A small sound classifier, trained from scratch.
Model: layers 12, width 160.
Training: soap at rate 0.0031, 30500 steps, batches of 384, held-out accuracy 99%.
Data: 78125 training examples, 149.9 epochs.
Rows from block 3 of a small sound classifier, named by matrix and row number. Rows with one number belong to one neuron. Each number is 128 + 24 x the weight over its row's rms, rounded and kept within 0 to 255. All counts start at 0. After the name is the row's rms in percent of the matrix's.
After each neuron's rows are labels from the 100 clips, of 14848, where the neuron reaches its highest value: "strongest on" is what is common among them. Only what is clearly more common there than usual is listed. The data: notes from a synthesiser with random patches.
# fc1: MLP up (model.blocks.3.mlp.fc1.weight, 480x160), inputs 54-107
# fc2: MLP down (model.blocks.3.mlp.fc2.weight, 160x480, transposed), outputs 54-107

fc1.262 092 [125 131 119 140 149 146 142 138 147 120  75 126 147 101 132 142 125  97  93 127 141 103 139 117 170 191 143 109 179 167 138 154  99 121 123 134 138 113 107  80 147 170 158 123 142  91 126 115 123 110 135 130 161 133]
fc2.262 094 [128 115 144 114  99 171 132 157 112 127 103  97  97 119 130 161 126 117 138 113 102 104 125 107 109 130 130 108 166 153 127 106 123 160 157  87 127 179 116 129  86 170 104 165  86 159 142 142 110 164 133 143 127 135]
strongest on: pitch class: A; narrow pulse; oscillator: hard sync

fc1.421 095 [ 88 130 123 118 132 124  97  87 154 140 112  90 144  87 115 121 116 103 159 161 129 117 126 158 111 115  86 132  88 106  84 137 100 153 124  97 148 154 148 127 140 154  97 164 116 120 197 143 145 106 103  98 141 111]
fc2.421 092 [103 122  96 128 110 156 158 153 150 104 172 110 114 128  95 117 162 126 111 115 128 135 139 196 132  74 127 105 139 134 127  97 102  98 115 110 125 138 121 142  77 121 108  72 114 151  97 123 110 122 177 150 146 127]
strongest on: pitch class: D; saw

fc1.450 104 [148 137 137 118  99 114 136 136 142 114 115 152 106 145 129 111  99 133 136 144 174 135 119 145  98 106  91 121 107  91 134 139  88 118 118 110 141 135 131 107 161 129 123 131 119 115  91 147 148  93 138 128 112 119]
fc2.450 100 [128 132 125 126 124  89 190 144 154 138 104 152 159 139 125 114  89 131 118 136 146 168 163 143 114 112 126  85 119 124 114 138 105 153 124 149 115 100 133 140 178 146 132 113 146 115 118 145 124 135 104 141  99 148]
strongest on: pitch class: G#

fc1.19 109 [150 155 126 149 128 125 145 137 164 123  99 142 102 110 108 124 109 136 112  70 147 147 143 148 166 110 122 158 174 142 133 102 105 117  95 136 147 132  86 154  88 127 109  89 105 112  88 127  96 133 131 117 140 156]
fc2.19 103 [ 81 141 120 172 128 115 194 140 130 136 139 138 142 118 108 111 126 107 121 126 136 120 110 133 101 113 142 148 153 108  92 104 158 143 137 158 143  91 127 138 134  98 174 137 158 150 144 128 155 144  72 106 127 132]
strongest on: bass register; detuned saws

fc1.163 090 [119 183 147 166 133 141 161  96 109 139 147  85  93 131  95 111 131 125 139 114 147 111 114 113 128 136  97 179 136 150 136 139 107  95 156  75 150 168 119 132 130 142 130 148 128 148 135  93 115 103 111 102 123 167]
fc2.163 096 [138 133 135 111 124 172 146 146 139 137 120 132 129 142 147 186 130 146 150 148 119  60 100  68 128 151 122 143 167 136 123  62  95 105 138  86 104 133 149 144  71 131 101 137 152  88 126 114 158 116 117 141 135 152]
strongest on: pitch class: G; square; triangle

fc1.190 094 [135 154 142 135 137 171 107 128 133 116 137 121 129 142 112 136 138  76 119 139  99 155 140 117 147 165 107  93  90 132 124  79 125 179 153 163 115 100 150 146 144 171 167 153  82 129 130 119 123 152 121 163 121 164]
fc2.190 098 [114 141  83 156 126 117 152 124 101 148 131 101 111 110 116 160  94 120 131 142 129  94  67 151 118 141 122 114 118  87 128 170 120 172 104 105 102 145 155 149  88 138 113 167 127 119 127 143 116 128 126  77 112 194]
strongest on: pitch class: D; pitch class: E

fc1.170 091 [137 118 140  93 124 104 149 132 184 140 144  85 109 146 114 142  96 120 136 114 192 123 128 106 170 122 167 113 117 169 134 102 150 109 120 117  95 128 144 149 107 134 123 150 125 119 136 138 119 110 147 166 154 137]
fc2.170 095 [142 102 101  86 139 134 115 114 126 139 137 127 115 154 134 127 184 151  77 162 141 119 132  98 147 124 120 147 152 116 111 123 139 132 103 120 155 101 137 129 115 153 134 142 160 121 125 109 151 110 112 123 113 145]
strongest on: pitch class: E; square; triangle

fc1.76 109 [102 139 108 138 145 157 153 146 172 150 106 123  99 151 108 119 145 134 164 119 144 114 123 104  90 109 124 130 147 145 149 155 143 166 132  91 157 155 102 124 132 125 146 104 108 139 136 103 115 132 136 144 127 112]
fc2.76 101 [113 123 167 124 127 105  67 141 103  99 154 153  96 125  78 147 102 131 120 117 118 152 143 148 124 182 143 142 130 109 144 148 148 124 116 166 146 154 150 113 107 129 129 157 137 162 141  86 160 107 101 151 112 110]
strongest on: inharmonic FM; pitch class: C

fc1.323 090 [ 91 124 106 117 109 124 124  59 126 117 139 147 146 143 102 116 124  92 153 173 120 160 109 120 117 148 187 115 136 134 123 102 128 159 123 136 160 122 165 157 171 141 161 134 155 130 101 149 121 157  99 100 159 153]
fc2.323 094 [141 110 130 132 104 122 137 135 159 114 136 141  86 117 106  66 171 147 117 147 121 161 178 127  96 120 101 131 121 148 144 108 111 124  96 119 123 128  89 151 156 154 168 181 105 194  94 151 111 130 132 130 131 123]
strongest on: pitch class: G#; triangle

fc1.320 097 [114 173 108  82 127 127 144 139  97 128 138  89 160 100 139 119 124  95 138 149 148 110 137 143 117 151 140 171 155 171  98 122 150 142 126 150 142 118  52 124 136 128 141 157 153 103 123 127 116 128 104 105 119 155]
fc2.320 093 [147 166 132 129 147 129 159 127 122 180 122 111  85 105 157 124 174 157 162 122  92  88 129 143 140 135 101 146 143  99 145 178 111 125 141  99 135 102 114 112 129  98 124 122 151 137  96 115 134 116 122 130 118 123]
strongest on: pitch class: G

fc1.324 108 [162 109 113 124 112 127 150 163 127 110 138 120 145 101 114 134 161  93 158 147 151 106  90 184  93 123  84 140 127  96 141 114 116 126  95 159 163 159 129 128 149 155 141 145 103 115 171 140 141 180 102 106 105  90]
fc2.324 099 [130 119 100 153 111  91 116 112 116 143  70  77 130 122 114 159 133  80  95 118 107 130 109 124 144 127 125 106 121 141 138 116 105 132 120 113 138 137 131 129 129 139 182  96 128 117 136 106 145 117 127 128 109 159]
strongest on: pitch class: D; narrow pulse

fc1.306 094 [137 123 145 163  83 133 140 139 123 159 126 134 154 156  89 126 150 117 136 113 111 148 102 160 102 100 146 104 165 104 102 124 169 148  86 100 127 117 120 114 125 108 104 136 150 135  96 120  94  83 104 135 145 177]
fc2.306 098 [141 135 123 103 122 133 129 109 114 126 112 140 112  80 103 178 151 114 133 126 141  93 116 140 133  86 146 116  54 102 161 137 110 115 124 167 162 144 113 111  93 161 121 146 108 114 101 142 145 137 120 134 136 108]
strongest on: bass register; glide; pitch class: E

fc1.237 091 [102 143 122 149  92 122 143 117 115 110 148 170  78 144 104 110 145  94 151 169 114 159 153 126 132 122 126 125 127 178 132 115 133  88 159 143 167 133 113 151 136 117 136 142  61 121 118 146 115 136  82 132 153 113]
fc2.237 102 [129 139 125 145 141 176 136 137 122 106 141 125 163 151 142 141  76 133 157 140  84 175 130 140 159 145  94 116 125 113 159 151  91 177 116 136 116 138 131 155 129  81 146 123 127  60 131 147 117 158 124 127 134 137]
strongest on: pitch class: B

fc1.341 099 [165 148 115 149 167 155  98 106 151  91 152 142 130 161 123 120 146 147  79 176 191 150 118 137 138 111 163 149 110  74  63  94 150  92 123 161 132 173 145 150 141 150 151 125 152 136 129 123 117 122 166 136 131  74]
fc2.341 105 [117 113 112 117 140 158 109 149 161 117 150  79 140 180 120  91 136 198 100  76 134 110 136 120  89 166 133 130 114 130 135  98 153 140 108 170 139 155 114 127 109  93 158  92 135 133 102 144 187 148 105 118  88 118]
strongest on: pitch class: E; glide

fc1.376 084 [145 143 132 110 104 105 127 129 122 108 147  95  80 134  87 100 139  92 113 121 111 122 145 116 124 128 154  90 100 115 176 163 124  96 142 120 123 138 122 113 148 124 125 165 103 171 146 163 118 145 108 134 181 155]
fc2.376 084 [118 133 135  97 132  90 140 129 114 123 140 148 122 128 137  92 111 113 114 151 133 114 148 140 130 123 103 139  76 114 161 169 131 141 118 157  64 143 119 117 166 138  79 131 143 174  91 160 124 183 164 140 138 128]
strongest on: pitch class: G#; saw; narrow pulse

fc1.236 099 [103 126 144 172 157 119 119 120 133 131 154 123 121  81 141 130 129 110  74  84 137 127 141 143 106 143 107 161 105 133 101 159 121 154 162 119  97 131 141 124 130 171  82 171 113 111 129 129 131 155 132 128 136 151]
fc2.236 108 [127  95  92 120 126 114 105 125 128 153 134 152 152 122 118 153  72 120 121 105 154 118 144 150 144 159 116 109 160 117 119 124 114  78 148 177  95 142 161 143 133 170  97 150  96  92 148 137 108 118 151 152 115 138]
strongest on: pitch class: G#

fc1.288 100 [132 142 116 152 135 106 138 116  72 117 110 133 150 116 143 119 133  94 130 134 156 111 146 116  95 156 145 130 126 131 161 150 136 122 135 158 127 126 134 128 133 155 127 147 149 105 108 187 115 149 145 124 131 136]
fc2.288 101 [142 102 114 164 117 196 144 159 153 143 131 143 134 154 129 137 133 114 135 133  92 119  99 151 132 114 157 147 134 137 118 171  83 113 153 128 101  99  99 122 161 116 103 135 137 161  78 127 121 119 136  84 139 121]
strongest on: pitch class: G; saw

fc1.24 078 [135 175 106 143  93 124 160 141  85 105 124 101 131 105 156  93 132  94  74 131 142 137 107 102  92 120 116 170 122 132  85 107 122 105 140 119 119 160 114 116 149 111 103 144 107 100 143 146 149 138 124 141 101 155]
fc2.24 089 [126 160 138 111 139 181 119 113 153 130  84 169 115  98 157  96 122 157 140  77 115  83 100 120 127 127 125 102 133 139  78 130 104 151 115 103 124 164 136 170 179 116 157  84 128 113 131 118 118  86 171 122  95 116]
strongest on: glide; square

fc1.227 105 [130 144 169 165 127 112 150 137 125 108 141 104 130 107 138 146 114 157 165 151 159 107  97 141 138 109 160 129 104 146 100 156 154 144 146 133 104  92 157  93 121 128 162 128 107 141 136 167 142 148 134 164 113  93]
fc2.227 097 [ 91 150 135 157 122 155 125 134 169 157 108 153 132 131 144 154 146 132 111 121 158 132 146 127 149 125  90  82 152  96 111 122 122 120 161 124 138 126 138 118 111 122 122 111 119 146 115 168 125 159 108 154  88 146]
strongest on: pitch class: G; saw

fc1.299 106 [122 114 112 130 134 124 129 105 157 113 163 166 100 114 117  67  87 132 125 137 179  85 128 125 112 107 165 145 114 100 122  95 143  87  99 129 132 136 159 111 128 119 126 165 149  85 171 190  94  85 163 137 106 167]
fc2.299 103 [ 78 108 104 136 126 114 125 176 129 107 123 186 120 130 187  91 132 142  93 139 103 112 156  98 129 120 118 157 127 119 155 154 147 159  98 113 140 137 129 119 103 132 146 112 151 167  87  96 155 132 152 144 135 159]
strongest on: pitch class: F; glide; triangle; oscillator: harmonic FM

fc1.205 098 [157  66 118 126 153 109  84 145 135 129 163 127 145 127 108 142 134 142 132 129 153 133 117 148  65 109 105 194 108 135 141 116 101 158 134 114 139 137 145 146 100 130 107  98 169 177 136 124 149 155 132 135 150 152]
fc2.205 095 [107 137 125 110 132 116 116  95 165 107  99  85 118 136 143 123 133 132 100 165 102 106 174 149 162 103 128 152 115 102 148 123 141 163 118  95 131 132 122 158 122 143 155  99 122 107 111 124 177  86 137 103  88 145]
strongest on: pitch class: D; glide; pitch class: D#; saw

fc1.70 112 [148 144  77 162 122 142 116 104 122 126 165 129 101 140 127 138 102 163  90 100 155 117 126 126 129 168 119 126 147 131 154 126 171 175 132 155  63 164 146 133 113 127 102 132 154 115  91 148  97 109 126 153  80 161]
fc2.70 106 [127 122 130 169 120 174 118 133  78 150  91 132 129 162 119 128 159 115  90  76 144 166  87 162 146 140 122 120 150 180  99 124 123 126 171 124 160 114 109 130 145  95 183 121 145 167 151  97 129 100 119  96 165 112]
strongest on: pitch class: A; inharmonic FM

fc1.405 094 [133 157 168 129 134 121 160 168 152 136 126 178 121 117 154 121 113 110 144 138  90 117 136 191 146 155 160 108 127 122 132 131 126 135 138 133 141 123 127 109 105 131  99 137 107 124 135 188 150  98 124 153 145 142]
fc2.405 092 [ 93 126 100 113 131 161 120 137 149 140 127 126 122 153  90  90 124 124 175 107 144  98 128 110 143 112 128  89 145 142 136 107 118 102 112  97 136 124 163 125  99 102 130 166  97 110 159 144 128 170 109 118 110  81]
strongest on: pitch class: B; hard sync; pitch class: A#

fc1.347 085 [139 129 138 117 159 132 105 132 136 137  83 104 110 141 119 101  98 129  85 161 172 100 144 130 101 134 146 139 135 140 111  86  97  94 108 140  83 116 100 114 154 170 133 100 131  88 120 117 131 156 112 128 139 111]
fc2.347 087 [119 117 154 101 140 111 121 119 144 154 124 134 141 108 165 154 122 110 135 119 128 187 135 133 128  79 121 169  97  98 146 131 168 148 168 148 142 154 111  94 127 146  96 155 125 159 139 113 116 123 158 130 111 137]
strongest on: pitch class: G#; triangle; square

fc1.452 099 [138 100  90 184 120 125 120 123 170  95 162 106 110 146 105 120 142 122 101 104 109 107 105 165 101 141 140 134 152 160 141 123 103 150 110  99 137  90 139 140 127 132 126 107 154 152 150 186 145 125 133 104 102 138]
fc2.452 104 [147 110 152 133 121 125 104 103 146 142 122 109 151 119 149 112  85 177 110 148 136  98 134 125 103 129 127 103 172 114 132  98 123 112 137  89 106  93 114 129 119 156 125 102 146 128 185 125  97 111  69 109  93  92]
strongest on: glide; pitch class: F#; pitch class: D#

fc1.195 096 [ 98 110 128 158 117 117 140 145 181 138 195 100  84 147 122 118  99 140 119 179 107 134 160 160 145  97 133 156 131 148  67  65 139  95 138 134 182 108 122 151 140 120 111 135 141 165 147 106 123 143 134 138  93 144]
fc2.195 102 [142 112 137 115 101 177 144 119 126 135 123 103 134 113 140  73  99 140 107 118 141 121 145  87 101  72  84 122 124 157 131 133  81  98 132 114 143 140 137 145 124 166 152 130 139 115 102 140 129 116 110 108 122 106]
strongest on: glide; inharmonic FM

fc1.436 114 [152 150  78 104 128 109 127 130 142 178 140 152 116 142  91 116 130 140 156 123  91 165 137 183 103 121 169 124 108 147 119 101 151 137 154 132 140 121 124 120 122  91 118 105 132 162  91 136 157 117 130  95 147 138]
fc2.436 113 [143 114 109 123  99 116 139  94 163 117 181 130 154 150 126 120 129 131 120  79 133 147 162 140 110 141 118  87 147 179  95 136 138 126  94 108 147 109  96 121 152 113 146 165 154 142 128 121 138 153 125  91 120 131]
strongest on: pitch class: B; glide

fc1.49 109 [127 148 119 103 160 145 163 156 111 123 121 102 140 157 163 122 110 129 146 163 129 126 129 106 134 135 110 131 155 108 130 148 149 139 136 150 120 136 111 124 146 168 154 125 132 107 145 117 151 111 156  61 128 162]
fc2.49 106 [138 165 127 124 137 128 110 152 147 128 110 124 131 107 133 137 136 137 117  83 137 113 203 134  91 181 105 129 150 143 151 122 162  90 163 114 172 152 128 128 156 121 170 116 112 110 120 112  78 126 116 158 102 121]
strongest on: ring modulation; inharmonic FM

fc1.218 114 [132 117 132 109 134 169 140 132 154 122 138 126 104 112 125  87 146 154 107 117 110 139 115 119 152 119  78 111 128 123 124 158  85 114  85 160 117 122 106 121 158 114 117 143 125 175 155 123  98 160 137 108 173 160]
fc2.218 098 [138 118 108 147 113 122 110 138 144 169 138 166 140 145 150 108 148 113 119 155  83 121 149 116 129  84 138 123  77 146 115 158 158 116 127 106 114  91 123 161 138 107  98 159 102 139 153 116 144 111 225 106 133 108]
strongest on: pitch class: A

fc1.270 098 [ 96 120 133 131  78 150 106 130 167 168 132 150 102 168  78 146 150 150 135 129 119 121 140  81  92 116 113 123 183 113 138 124 129 116 108 158 150 105 101  93 129 136  99 127 115 165 126 121 153 126 132 128 144 198]
fc2.270 095 [140 128 142 125 143 151  94 106 173 162 131 157 120 142 182 136 156 137 141  94 155 131 126 137  70 160 113  97 124 166 133 123 143 111 129 116 152 106 161 132 124 119 110  97 152 158 103 111 173 144 114  96 105 130]
strongest on: pitch class: B; pitch class: A#; harmonic FM

fc1.34 093 [138 112  95 149  88 121 123  95 178 147  89 110 115 118  96 113 143 140 117  87 178 144 103 130 135 103 179 126 154 120 145  99 137 150 136 103 117 136  95 126 159 115 129 140 141 148 161 152  98 163 145 174 153 123]
fc2.34 100 [ 99 115 119 127 126 129 123  97 176 168 134 125 109 113 115 138 113 148 124 163  97  97 112 125 113 129 110 111 113 105 147 104 113 132 149 129 150 153 108 114 126 167 146 140 152 107 130 115 109 105 173 142 114 128]
strongest on: pitch class: F; glide

fc1.352 095 [ 89 141 114 150 179 145 106 141 115 124 154 123 105 123  90 127  95  91 123 131  92 162 112 151 142 106 139 134 164 130 168 134 177 137 154  76 122 166  97 135 188 114  86 108 147 128  91 120  93 115 111 122 151  96]
fc2.352 102 [109 135 138  74 128 143 145 138 106 145 121 123 103 123 113 150 112 129  79 155 102 119 131 128  92 103 121 155 135 135 144 132 120 161 179 119 128 156  88 113 126 140  86 127 175 144 117 124 153 134 120 100  98 162]
strongest on: pitch class: C; triangle

fc1.94 100 [112 152 108 135 156 169 172 146 106  83 162 170 128 140 127 142 141 127 127 115 151 122  83 128  89 137  90 107 137 151 169 128 139 124  99 116 104 141 139 125 100 103 108 126 121  90 128 119 102  97 172 134 155  94]
fc2.94 107 [174  70 127 126 149 184 139 122 107 131 135 151 135 166 171  90 134 139  94 125 161 144 111 148 129  97 143 133 155 105 184 168 117  98  91 145  77 146 152 130 140 112 110 153 118 134  85 141 121  89 119 136 113 123]
strongest on: pitch class: C; saw

fc1.362 083 [134 106 111 129 145 149 111 107 101 164  96 131 153 123 122 121 117 119 125 163 147 106 127 143  96 145 111 121 137 124 118  93 109  68 164 112 125 122 117  99 135 129 119 142  89 106 131 128 130 133 134 160 120 128]
fc2.362 089 [111 106 144 109 128 144 137 127 123  80 148  87 139 132  86 153 124 125 165 131 146 151 129 153 157 130 137 127 141 158  82 144 157 158 117 169 126 109 134 155 117 122  92 148 144 149 131 181 113 136 143 107 154  85]
strongest on: pitch class: B; pitch class: E; triangle; oscillator: square

fc1.50 105 [136 161 103 121 119 152  80 109 111  62 158 109 102 179 127 133 151 121  99 127 119 158 119 119  88 143 144 161 139 120 124 131 131 128 149 120 138 139  96 126 130 169 147 124 172 143 132 129 122 163 103 110 112 180]
fc2.50 096 [131 129  97 124 124 112 111 150 131  90 131 125 118 139 125 108 112 143 132 168 150 154 136  85 117 143 124 106 144 130 148 110 108 139 170 122 149  76 138 137  97 122 146 142 117 122 103 178 164 131 118 102 106 102]
strongest on: pitch class: G; detuned saws

fc1.63 097 [131 115  91 143 112 132 125 166  86 112 141 116 113 128 155 125 142 128 190 116 154 138 105 151 133 176  91 161 158 125 128 132 110 150 108 144 121 101 110 116 110 136  96 146 150 129 155 100 115  98 108 122  79 122]
fc2.63 101 [138 116 106 143 123  73 141 126 157 144 141 137 155 147 160 128 146 132 116 147 157 101  94 175 152 142  78  89 150 124  95 107 106 158 121 163 171 125 125 107 128 160 144 176 129 150 182 116 120 102 118 162 100 141]
strongest on: pitch class: E; triangle; pitch class: D#

fc1.154 113 [156 107 121  85 114 121 128 104 141 136  80 148  96 181 118  97 138 147 109 140 162 100 129 133 149 129 147 144 112 132 127  74 156 151 109 134 109 142 146  97 154 177 125  63 150 135 129 109 143 138  91 109 112 143]
fc2.154 101 [117 109 119 111 107  97 166 121 132 144 134  90 145 141 137 104 158 130 116 116 105 117 133 187 179  86 139 160 130 103 130 113 126  72 103 143 134 126 112 169  81 125 122 108 138 164 119 130 139 161 100 136 105 100]
strongest on: bass register; hard sync

fc1.48 111 [185 173 146 125 148  99 134 129 134 126 141  95 144 121 115 116 103 172 131 175 119 152 109 110 153 144 128 121 104 130 115 112 135 129 157 132 132 136 115 158 122 144 180 140 129 143 140 108 112 111 123 128 133 141]
fc2.48 117 [174 127 170 113 147 104 138 123 131 125 149 102 143  91 141 140 108 122 110 138  81 144 151 148 183 131 134 132  93 148 127 145 102 168 126 112 169 146 160 108 166 142 111 128  86 139 117 166 147  85 158  91 117 149]
strongest on: glide; inharmonic FM; pitch class: D

fc1.357 120 [169 117 122 139 135 120 125 113 131  93 130 102 136 113 154 117 113 131 136  91 131 136 154 112  93  86 121  98 104 156 119  88 116 115 126 105 112 118 138 126 120  99 151 150 149 144 112 102 151 134 116 100 115 159]
fc2.357 101 [142 112 122 150 165 156 110 153 103 134 131 120 131 109 142 133 149 145 124 115 122 151 165  91 121 131  92 118 160 133 129 164 165 121 122 120 123 160 119 138 112 139 117 120 156 111 134 115 147 127 121 170 138 127]
strongest on: glide; pitch class: G#; pitch class: G; saw

fc1.408 086 [119 112 146  92 117 135 125  99 142  70 146  94  74 139 129 133 175 170 155 141 102 129 137 116 139 136 130 104 125 131 116 134 148 153 125 135  98 116 124  95 129  92 149 181  98 134 119 100  94 167 157 104  97 118]
fc2.408 094 [142 159 141 113 134 125 150 124 143 156 105 169  94 134 108 119 153 137 142 109 133 136 105 125 126 106  98 150 129 126 129 106 113 154 137 125  85 129 105 127 120 151 200 127 127 116 130 118 113  86  99 114 126 142]
strongest on: glide; bass register

fc1.113 104 [100 134 149 133 167 141 169 118 130 126  80  79  99 134 122  82 114 137 110 171 117 122 172 173 120 113 158 121 141 197 189 122 144 159 129 114 148 137 145 136 105 180 117 139 116 113 114 175 115  95  97 133 126 130]
fc2.113 101 [148  81 127 132 128 120 113 130 122 144  93 120 128 139 122 111 113 117 135 119 106 165  80 136 129 169 153 153 151 132 134  75 142 126 148 122 110 131 102 110 155 147 130 129 142  97 141 104 142 110 134 169 146  53]
strongest on: pitch class: B; inharmonic FM

fc1.426 104 [130 158 131 158 147 140 161 100  91 143 111 112 121 106  90 131 142 156  92 104 120 149  95 150 137  94 171 107 177  90 139 103 135 118 138 106 137 151 115 131  95 147  85 157 158 143 112 114 104 120 128 135 110 104]
fc2.426 103 [103 117 117 114  80 121  99 152 179 100 126 132 139 117 180 132  91 141 114 150 122  98 113  77 125 104 116 142 124 149  96 166 137  87 183 145  98 126 119 159 114 108 163 129 145 137 176 105 191 130 155 101 154 119]
strongest on: pitch class: C

fc1.193 104 [128 145  93 132 147  73 152 103 152 114 140 111 158 137  97 169 141 111 163 157 114 101 120 143 125 182 143 126 131 130 132 149 158 132 134 109 115 120 131 117 132 130 142 101 111  87  97 164 131 132 108  97 124 103]
fc2.193 093 [143 108 125 112 146 124 162 134 111 130 123 145 174 157 146 135 102 126 131 140 106 133 138 142 159 129 103 118 128 139 142 149 148 122 128 139 119 165 172 182 146 129 112 132  77 118  89 107 106 169  96 115 162 150]
strongest on: inharmonic FM; pitch class: A

fc1.245 100 [127  93 112 118 137  99 125 129 135 129 166 129  93 105 162 100  85 177 134 126 167 128 161 139 123 115 115 129 112 113 133 129 130 113 150 136  94 115 153 118 160 136 148 145 101  62 134 114 154 114 132 134 113 138]
fc2.245 099 [131 154 135 115 158 137  91 157 126 132 145 146 141  99 114 105 109 159 140 110 112 106 118  65 133 147 146 141 102 105  96 111 143 104 156 160 119 146 155 107 148 127 122  73  94 154 179 135 106 125 170 119 143 120]
strongest on: inharmonic FM

fc1.156 118 [103 141 145 156 144 108  69 128 134 145 132 137 123 128  91 113 149  72 138 101 138 154 162 139 138 135 126 132 129 121 148 164 170 140 133 111 126 151 131 142 100 146 157 148 170 111 135 119  98 131 165 108 100 128]
fc2.156 108 [110 121  83 103 117 126 154 111 131 125 162 109 146 138 145 131 180  69  90  88 134 132 174 163 131 121 142 130 145  89 132 100 125 137 109 145 121 153 109 140 124 149 120 124 206 154 155 189 119 127 160 137 113 115]
strongest on: bass register; resonance; high-pass

fc1.182 110 [178 113 122 151 143 121 131 144 177 129 132 169 108 157 130 129 121 139 137 123 135 127 143 110 176 112 115 122 153 124 130 121 123 144 124 154  97 115 117 129 134 108 134 152 162 139 132 137 113 159 142 103 146 127]
fc2.182 101 [120 131 174 148 151 121 137 144 129 120 116 156  90 115 156 121 152 176 137  76  84  90 116 134 163  97 139 173 147 160 110 134 125  91 125 150 101  99 147 115 151 140 131 107 112  92 141 127 136 133 127 141 105 108]
strongest on: pitch class: C; glide

fc1.33 092 [110 122  86 113 128 121 144 112 148 128 115 153  87 104 119 185 158 145 135 117 151 147 132 112 114 166 159 158 153 150 115 128 136 252 105 122 125 131 105 121 138 128 111 120 182 131 115  81 114 132 149 115 135 141]
fc2.33 093 [129 123 141 149 127 162 119 151 108  99 112 122 141 145 139 172 152 162 134 101 138 158 112  85 142 142 143 147 124 138 103 130 134 138  81 120 141 124  98 140 149 129 142 126 141 164 164 131 116 138 100 143 137 124]
strongest on: inharmonic FM

fc1.119 085 [111 154 106 140 114 155 113 176 147 147 126 129  96 129 153 123 139 148 173 149 125 115 116 112 114 167 135 155 114 145 102 120 159 114 126 138 146 114 114  92 137 108 113 135  87  78 161 169 149 159 107  93 132 143]
fc2.119 084 [ 63 137 143 135 154 146 154 113 121 137 135 122 150 109 138 155 128 110 133 118 150 157 105  95 107 115 144  89 136 125 142 117 135 139 150 139 135 125 116  86 133 193 157 114 138 137 146 132 133 156 142 159 136 141]
strongest on: pitch class: G; narrow pulse; oscillator: saw

fc1.310 104 [124 148 122 106 119 135 157 140 138  63  75 154 131 106 122 130 184 110  86 121 138 113 161 156 151 137 113 128 149 141 159 152 165 114 125 126 166 108 161 121 140 125 141 131 129  81 145 116 132 108 140 118 128 152]
fc2.310 107 [ 99 157 141 140 116 149 154  88 124 114 117 142 147 126 107 122 126 129 115 113 178 118 107 144 141 132  97 100 150 128 153 169  96 156 121 117 160  91 106  85 142 175 146 112 127 142 103 118 133 171 187 145 159 127]
strongest on: pitch class: F; square; triangle

fc1.62 099 [140 116 120 122 120 130 151 128 137  80 173 100 148  97 134 154 127 136 134 104 136 123 164 158 135 114 137 148 119 147 124 111  91 130 129 120 145 158  99 124 101 114 102 140 145 113 135 119 163 129 139 163 155 144]
fc2.62 103 [165  91  88 121 195 130 134 122 114 115 123 126 104 126  89 102  90 134 160 114 103 128 150 106 136 182 117 123 126 152 131 156 120 128 140 116 101 189 122  88 120 150 128 106 152 151 174 138 181 104 101 112 104 118]
strongest on: pitch class: G; glide; saw

fc1.132 107 [150 131 104 143  96 155 123 110 185 125 145 159 107 118 122 156 138  98 112 130 130 136 108  87 132 159 120 120  98 166 151 127 153 126 145 131 138 101 134 124  98 122 174 121 108 111 140 132  95 124 117 114 123 154]
fc2.132 106 [139 137 133 160 127 123 114 136 127 127 158 141  97 149 147 104 138 115 131 179 136 127 101 148 116 136 133 120 136  58 172 152 118  86  94 147 157  94 132 119 142 136  95 148 138 116 132 102 125  94 139 165 103 125]
strongest on: pitch class: D

fc1.353 103 [153 134 148 120 152 147 159 138 151 119  91 135  94  88 134  89 107 111 129 113  99 136 133  73 139 156 161 154 198 106 148 179 139 149 128 132 178 124 132  91 115  75  89 130 108 125 150 138 112 116 127 100 101 151]
fc2.353 106 [139 128  88 165 139 114 155 141 151 138 129 112 126 101 135 137  92 138 120 143 107 122 126 118 135 151 120 165 101 165 120  65  96 114 140 100 105 144 151 121 154 141 101 123 140 113 149  92 129 102  72 164 146 118]
strongest on: inharmonic FM; pitch class: C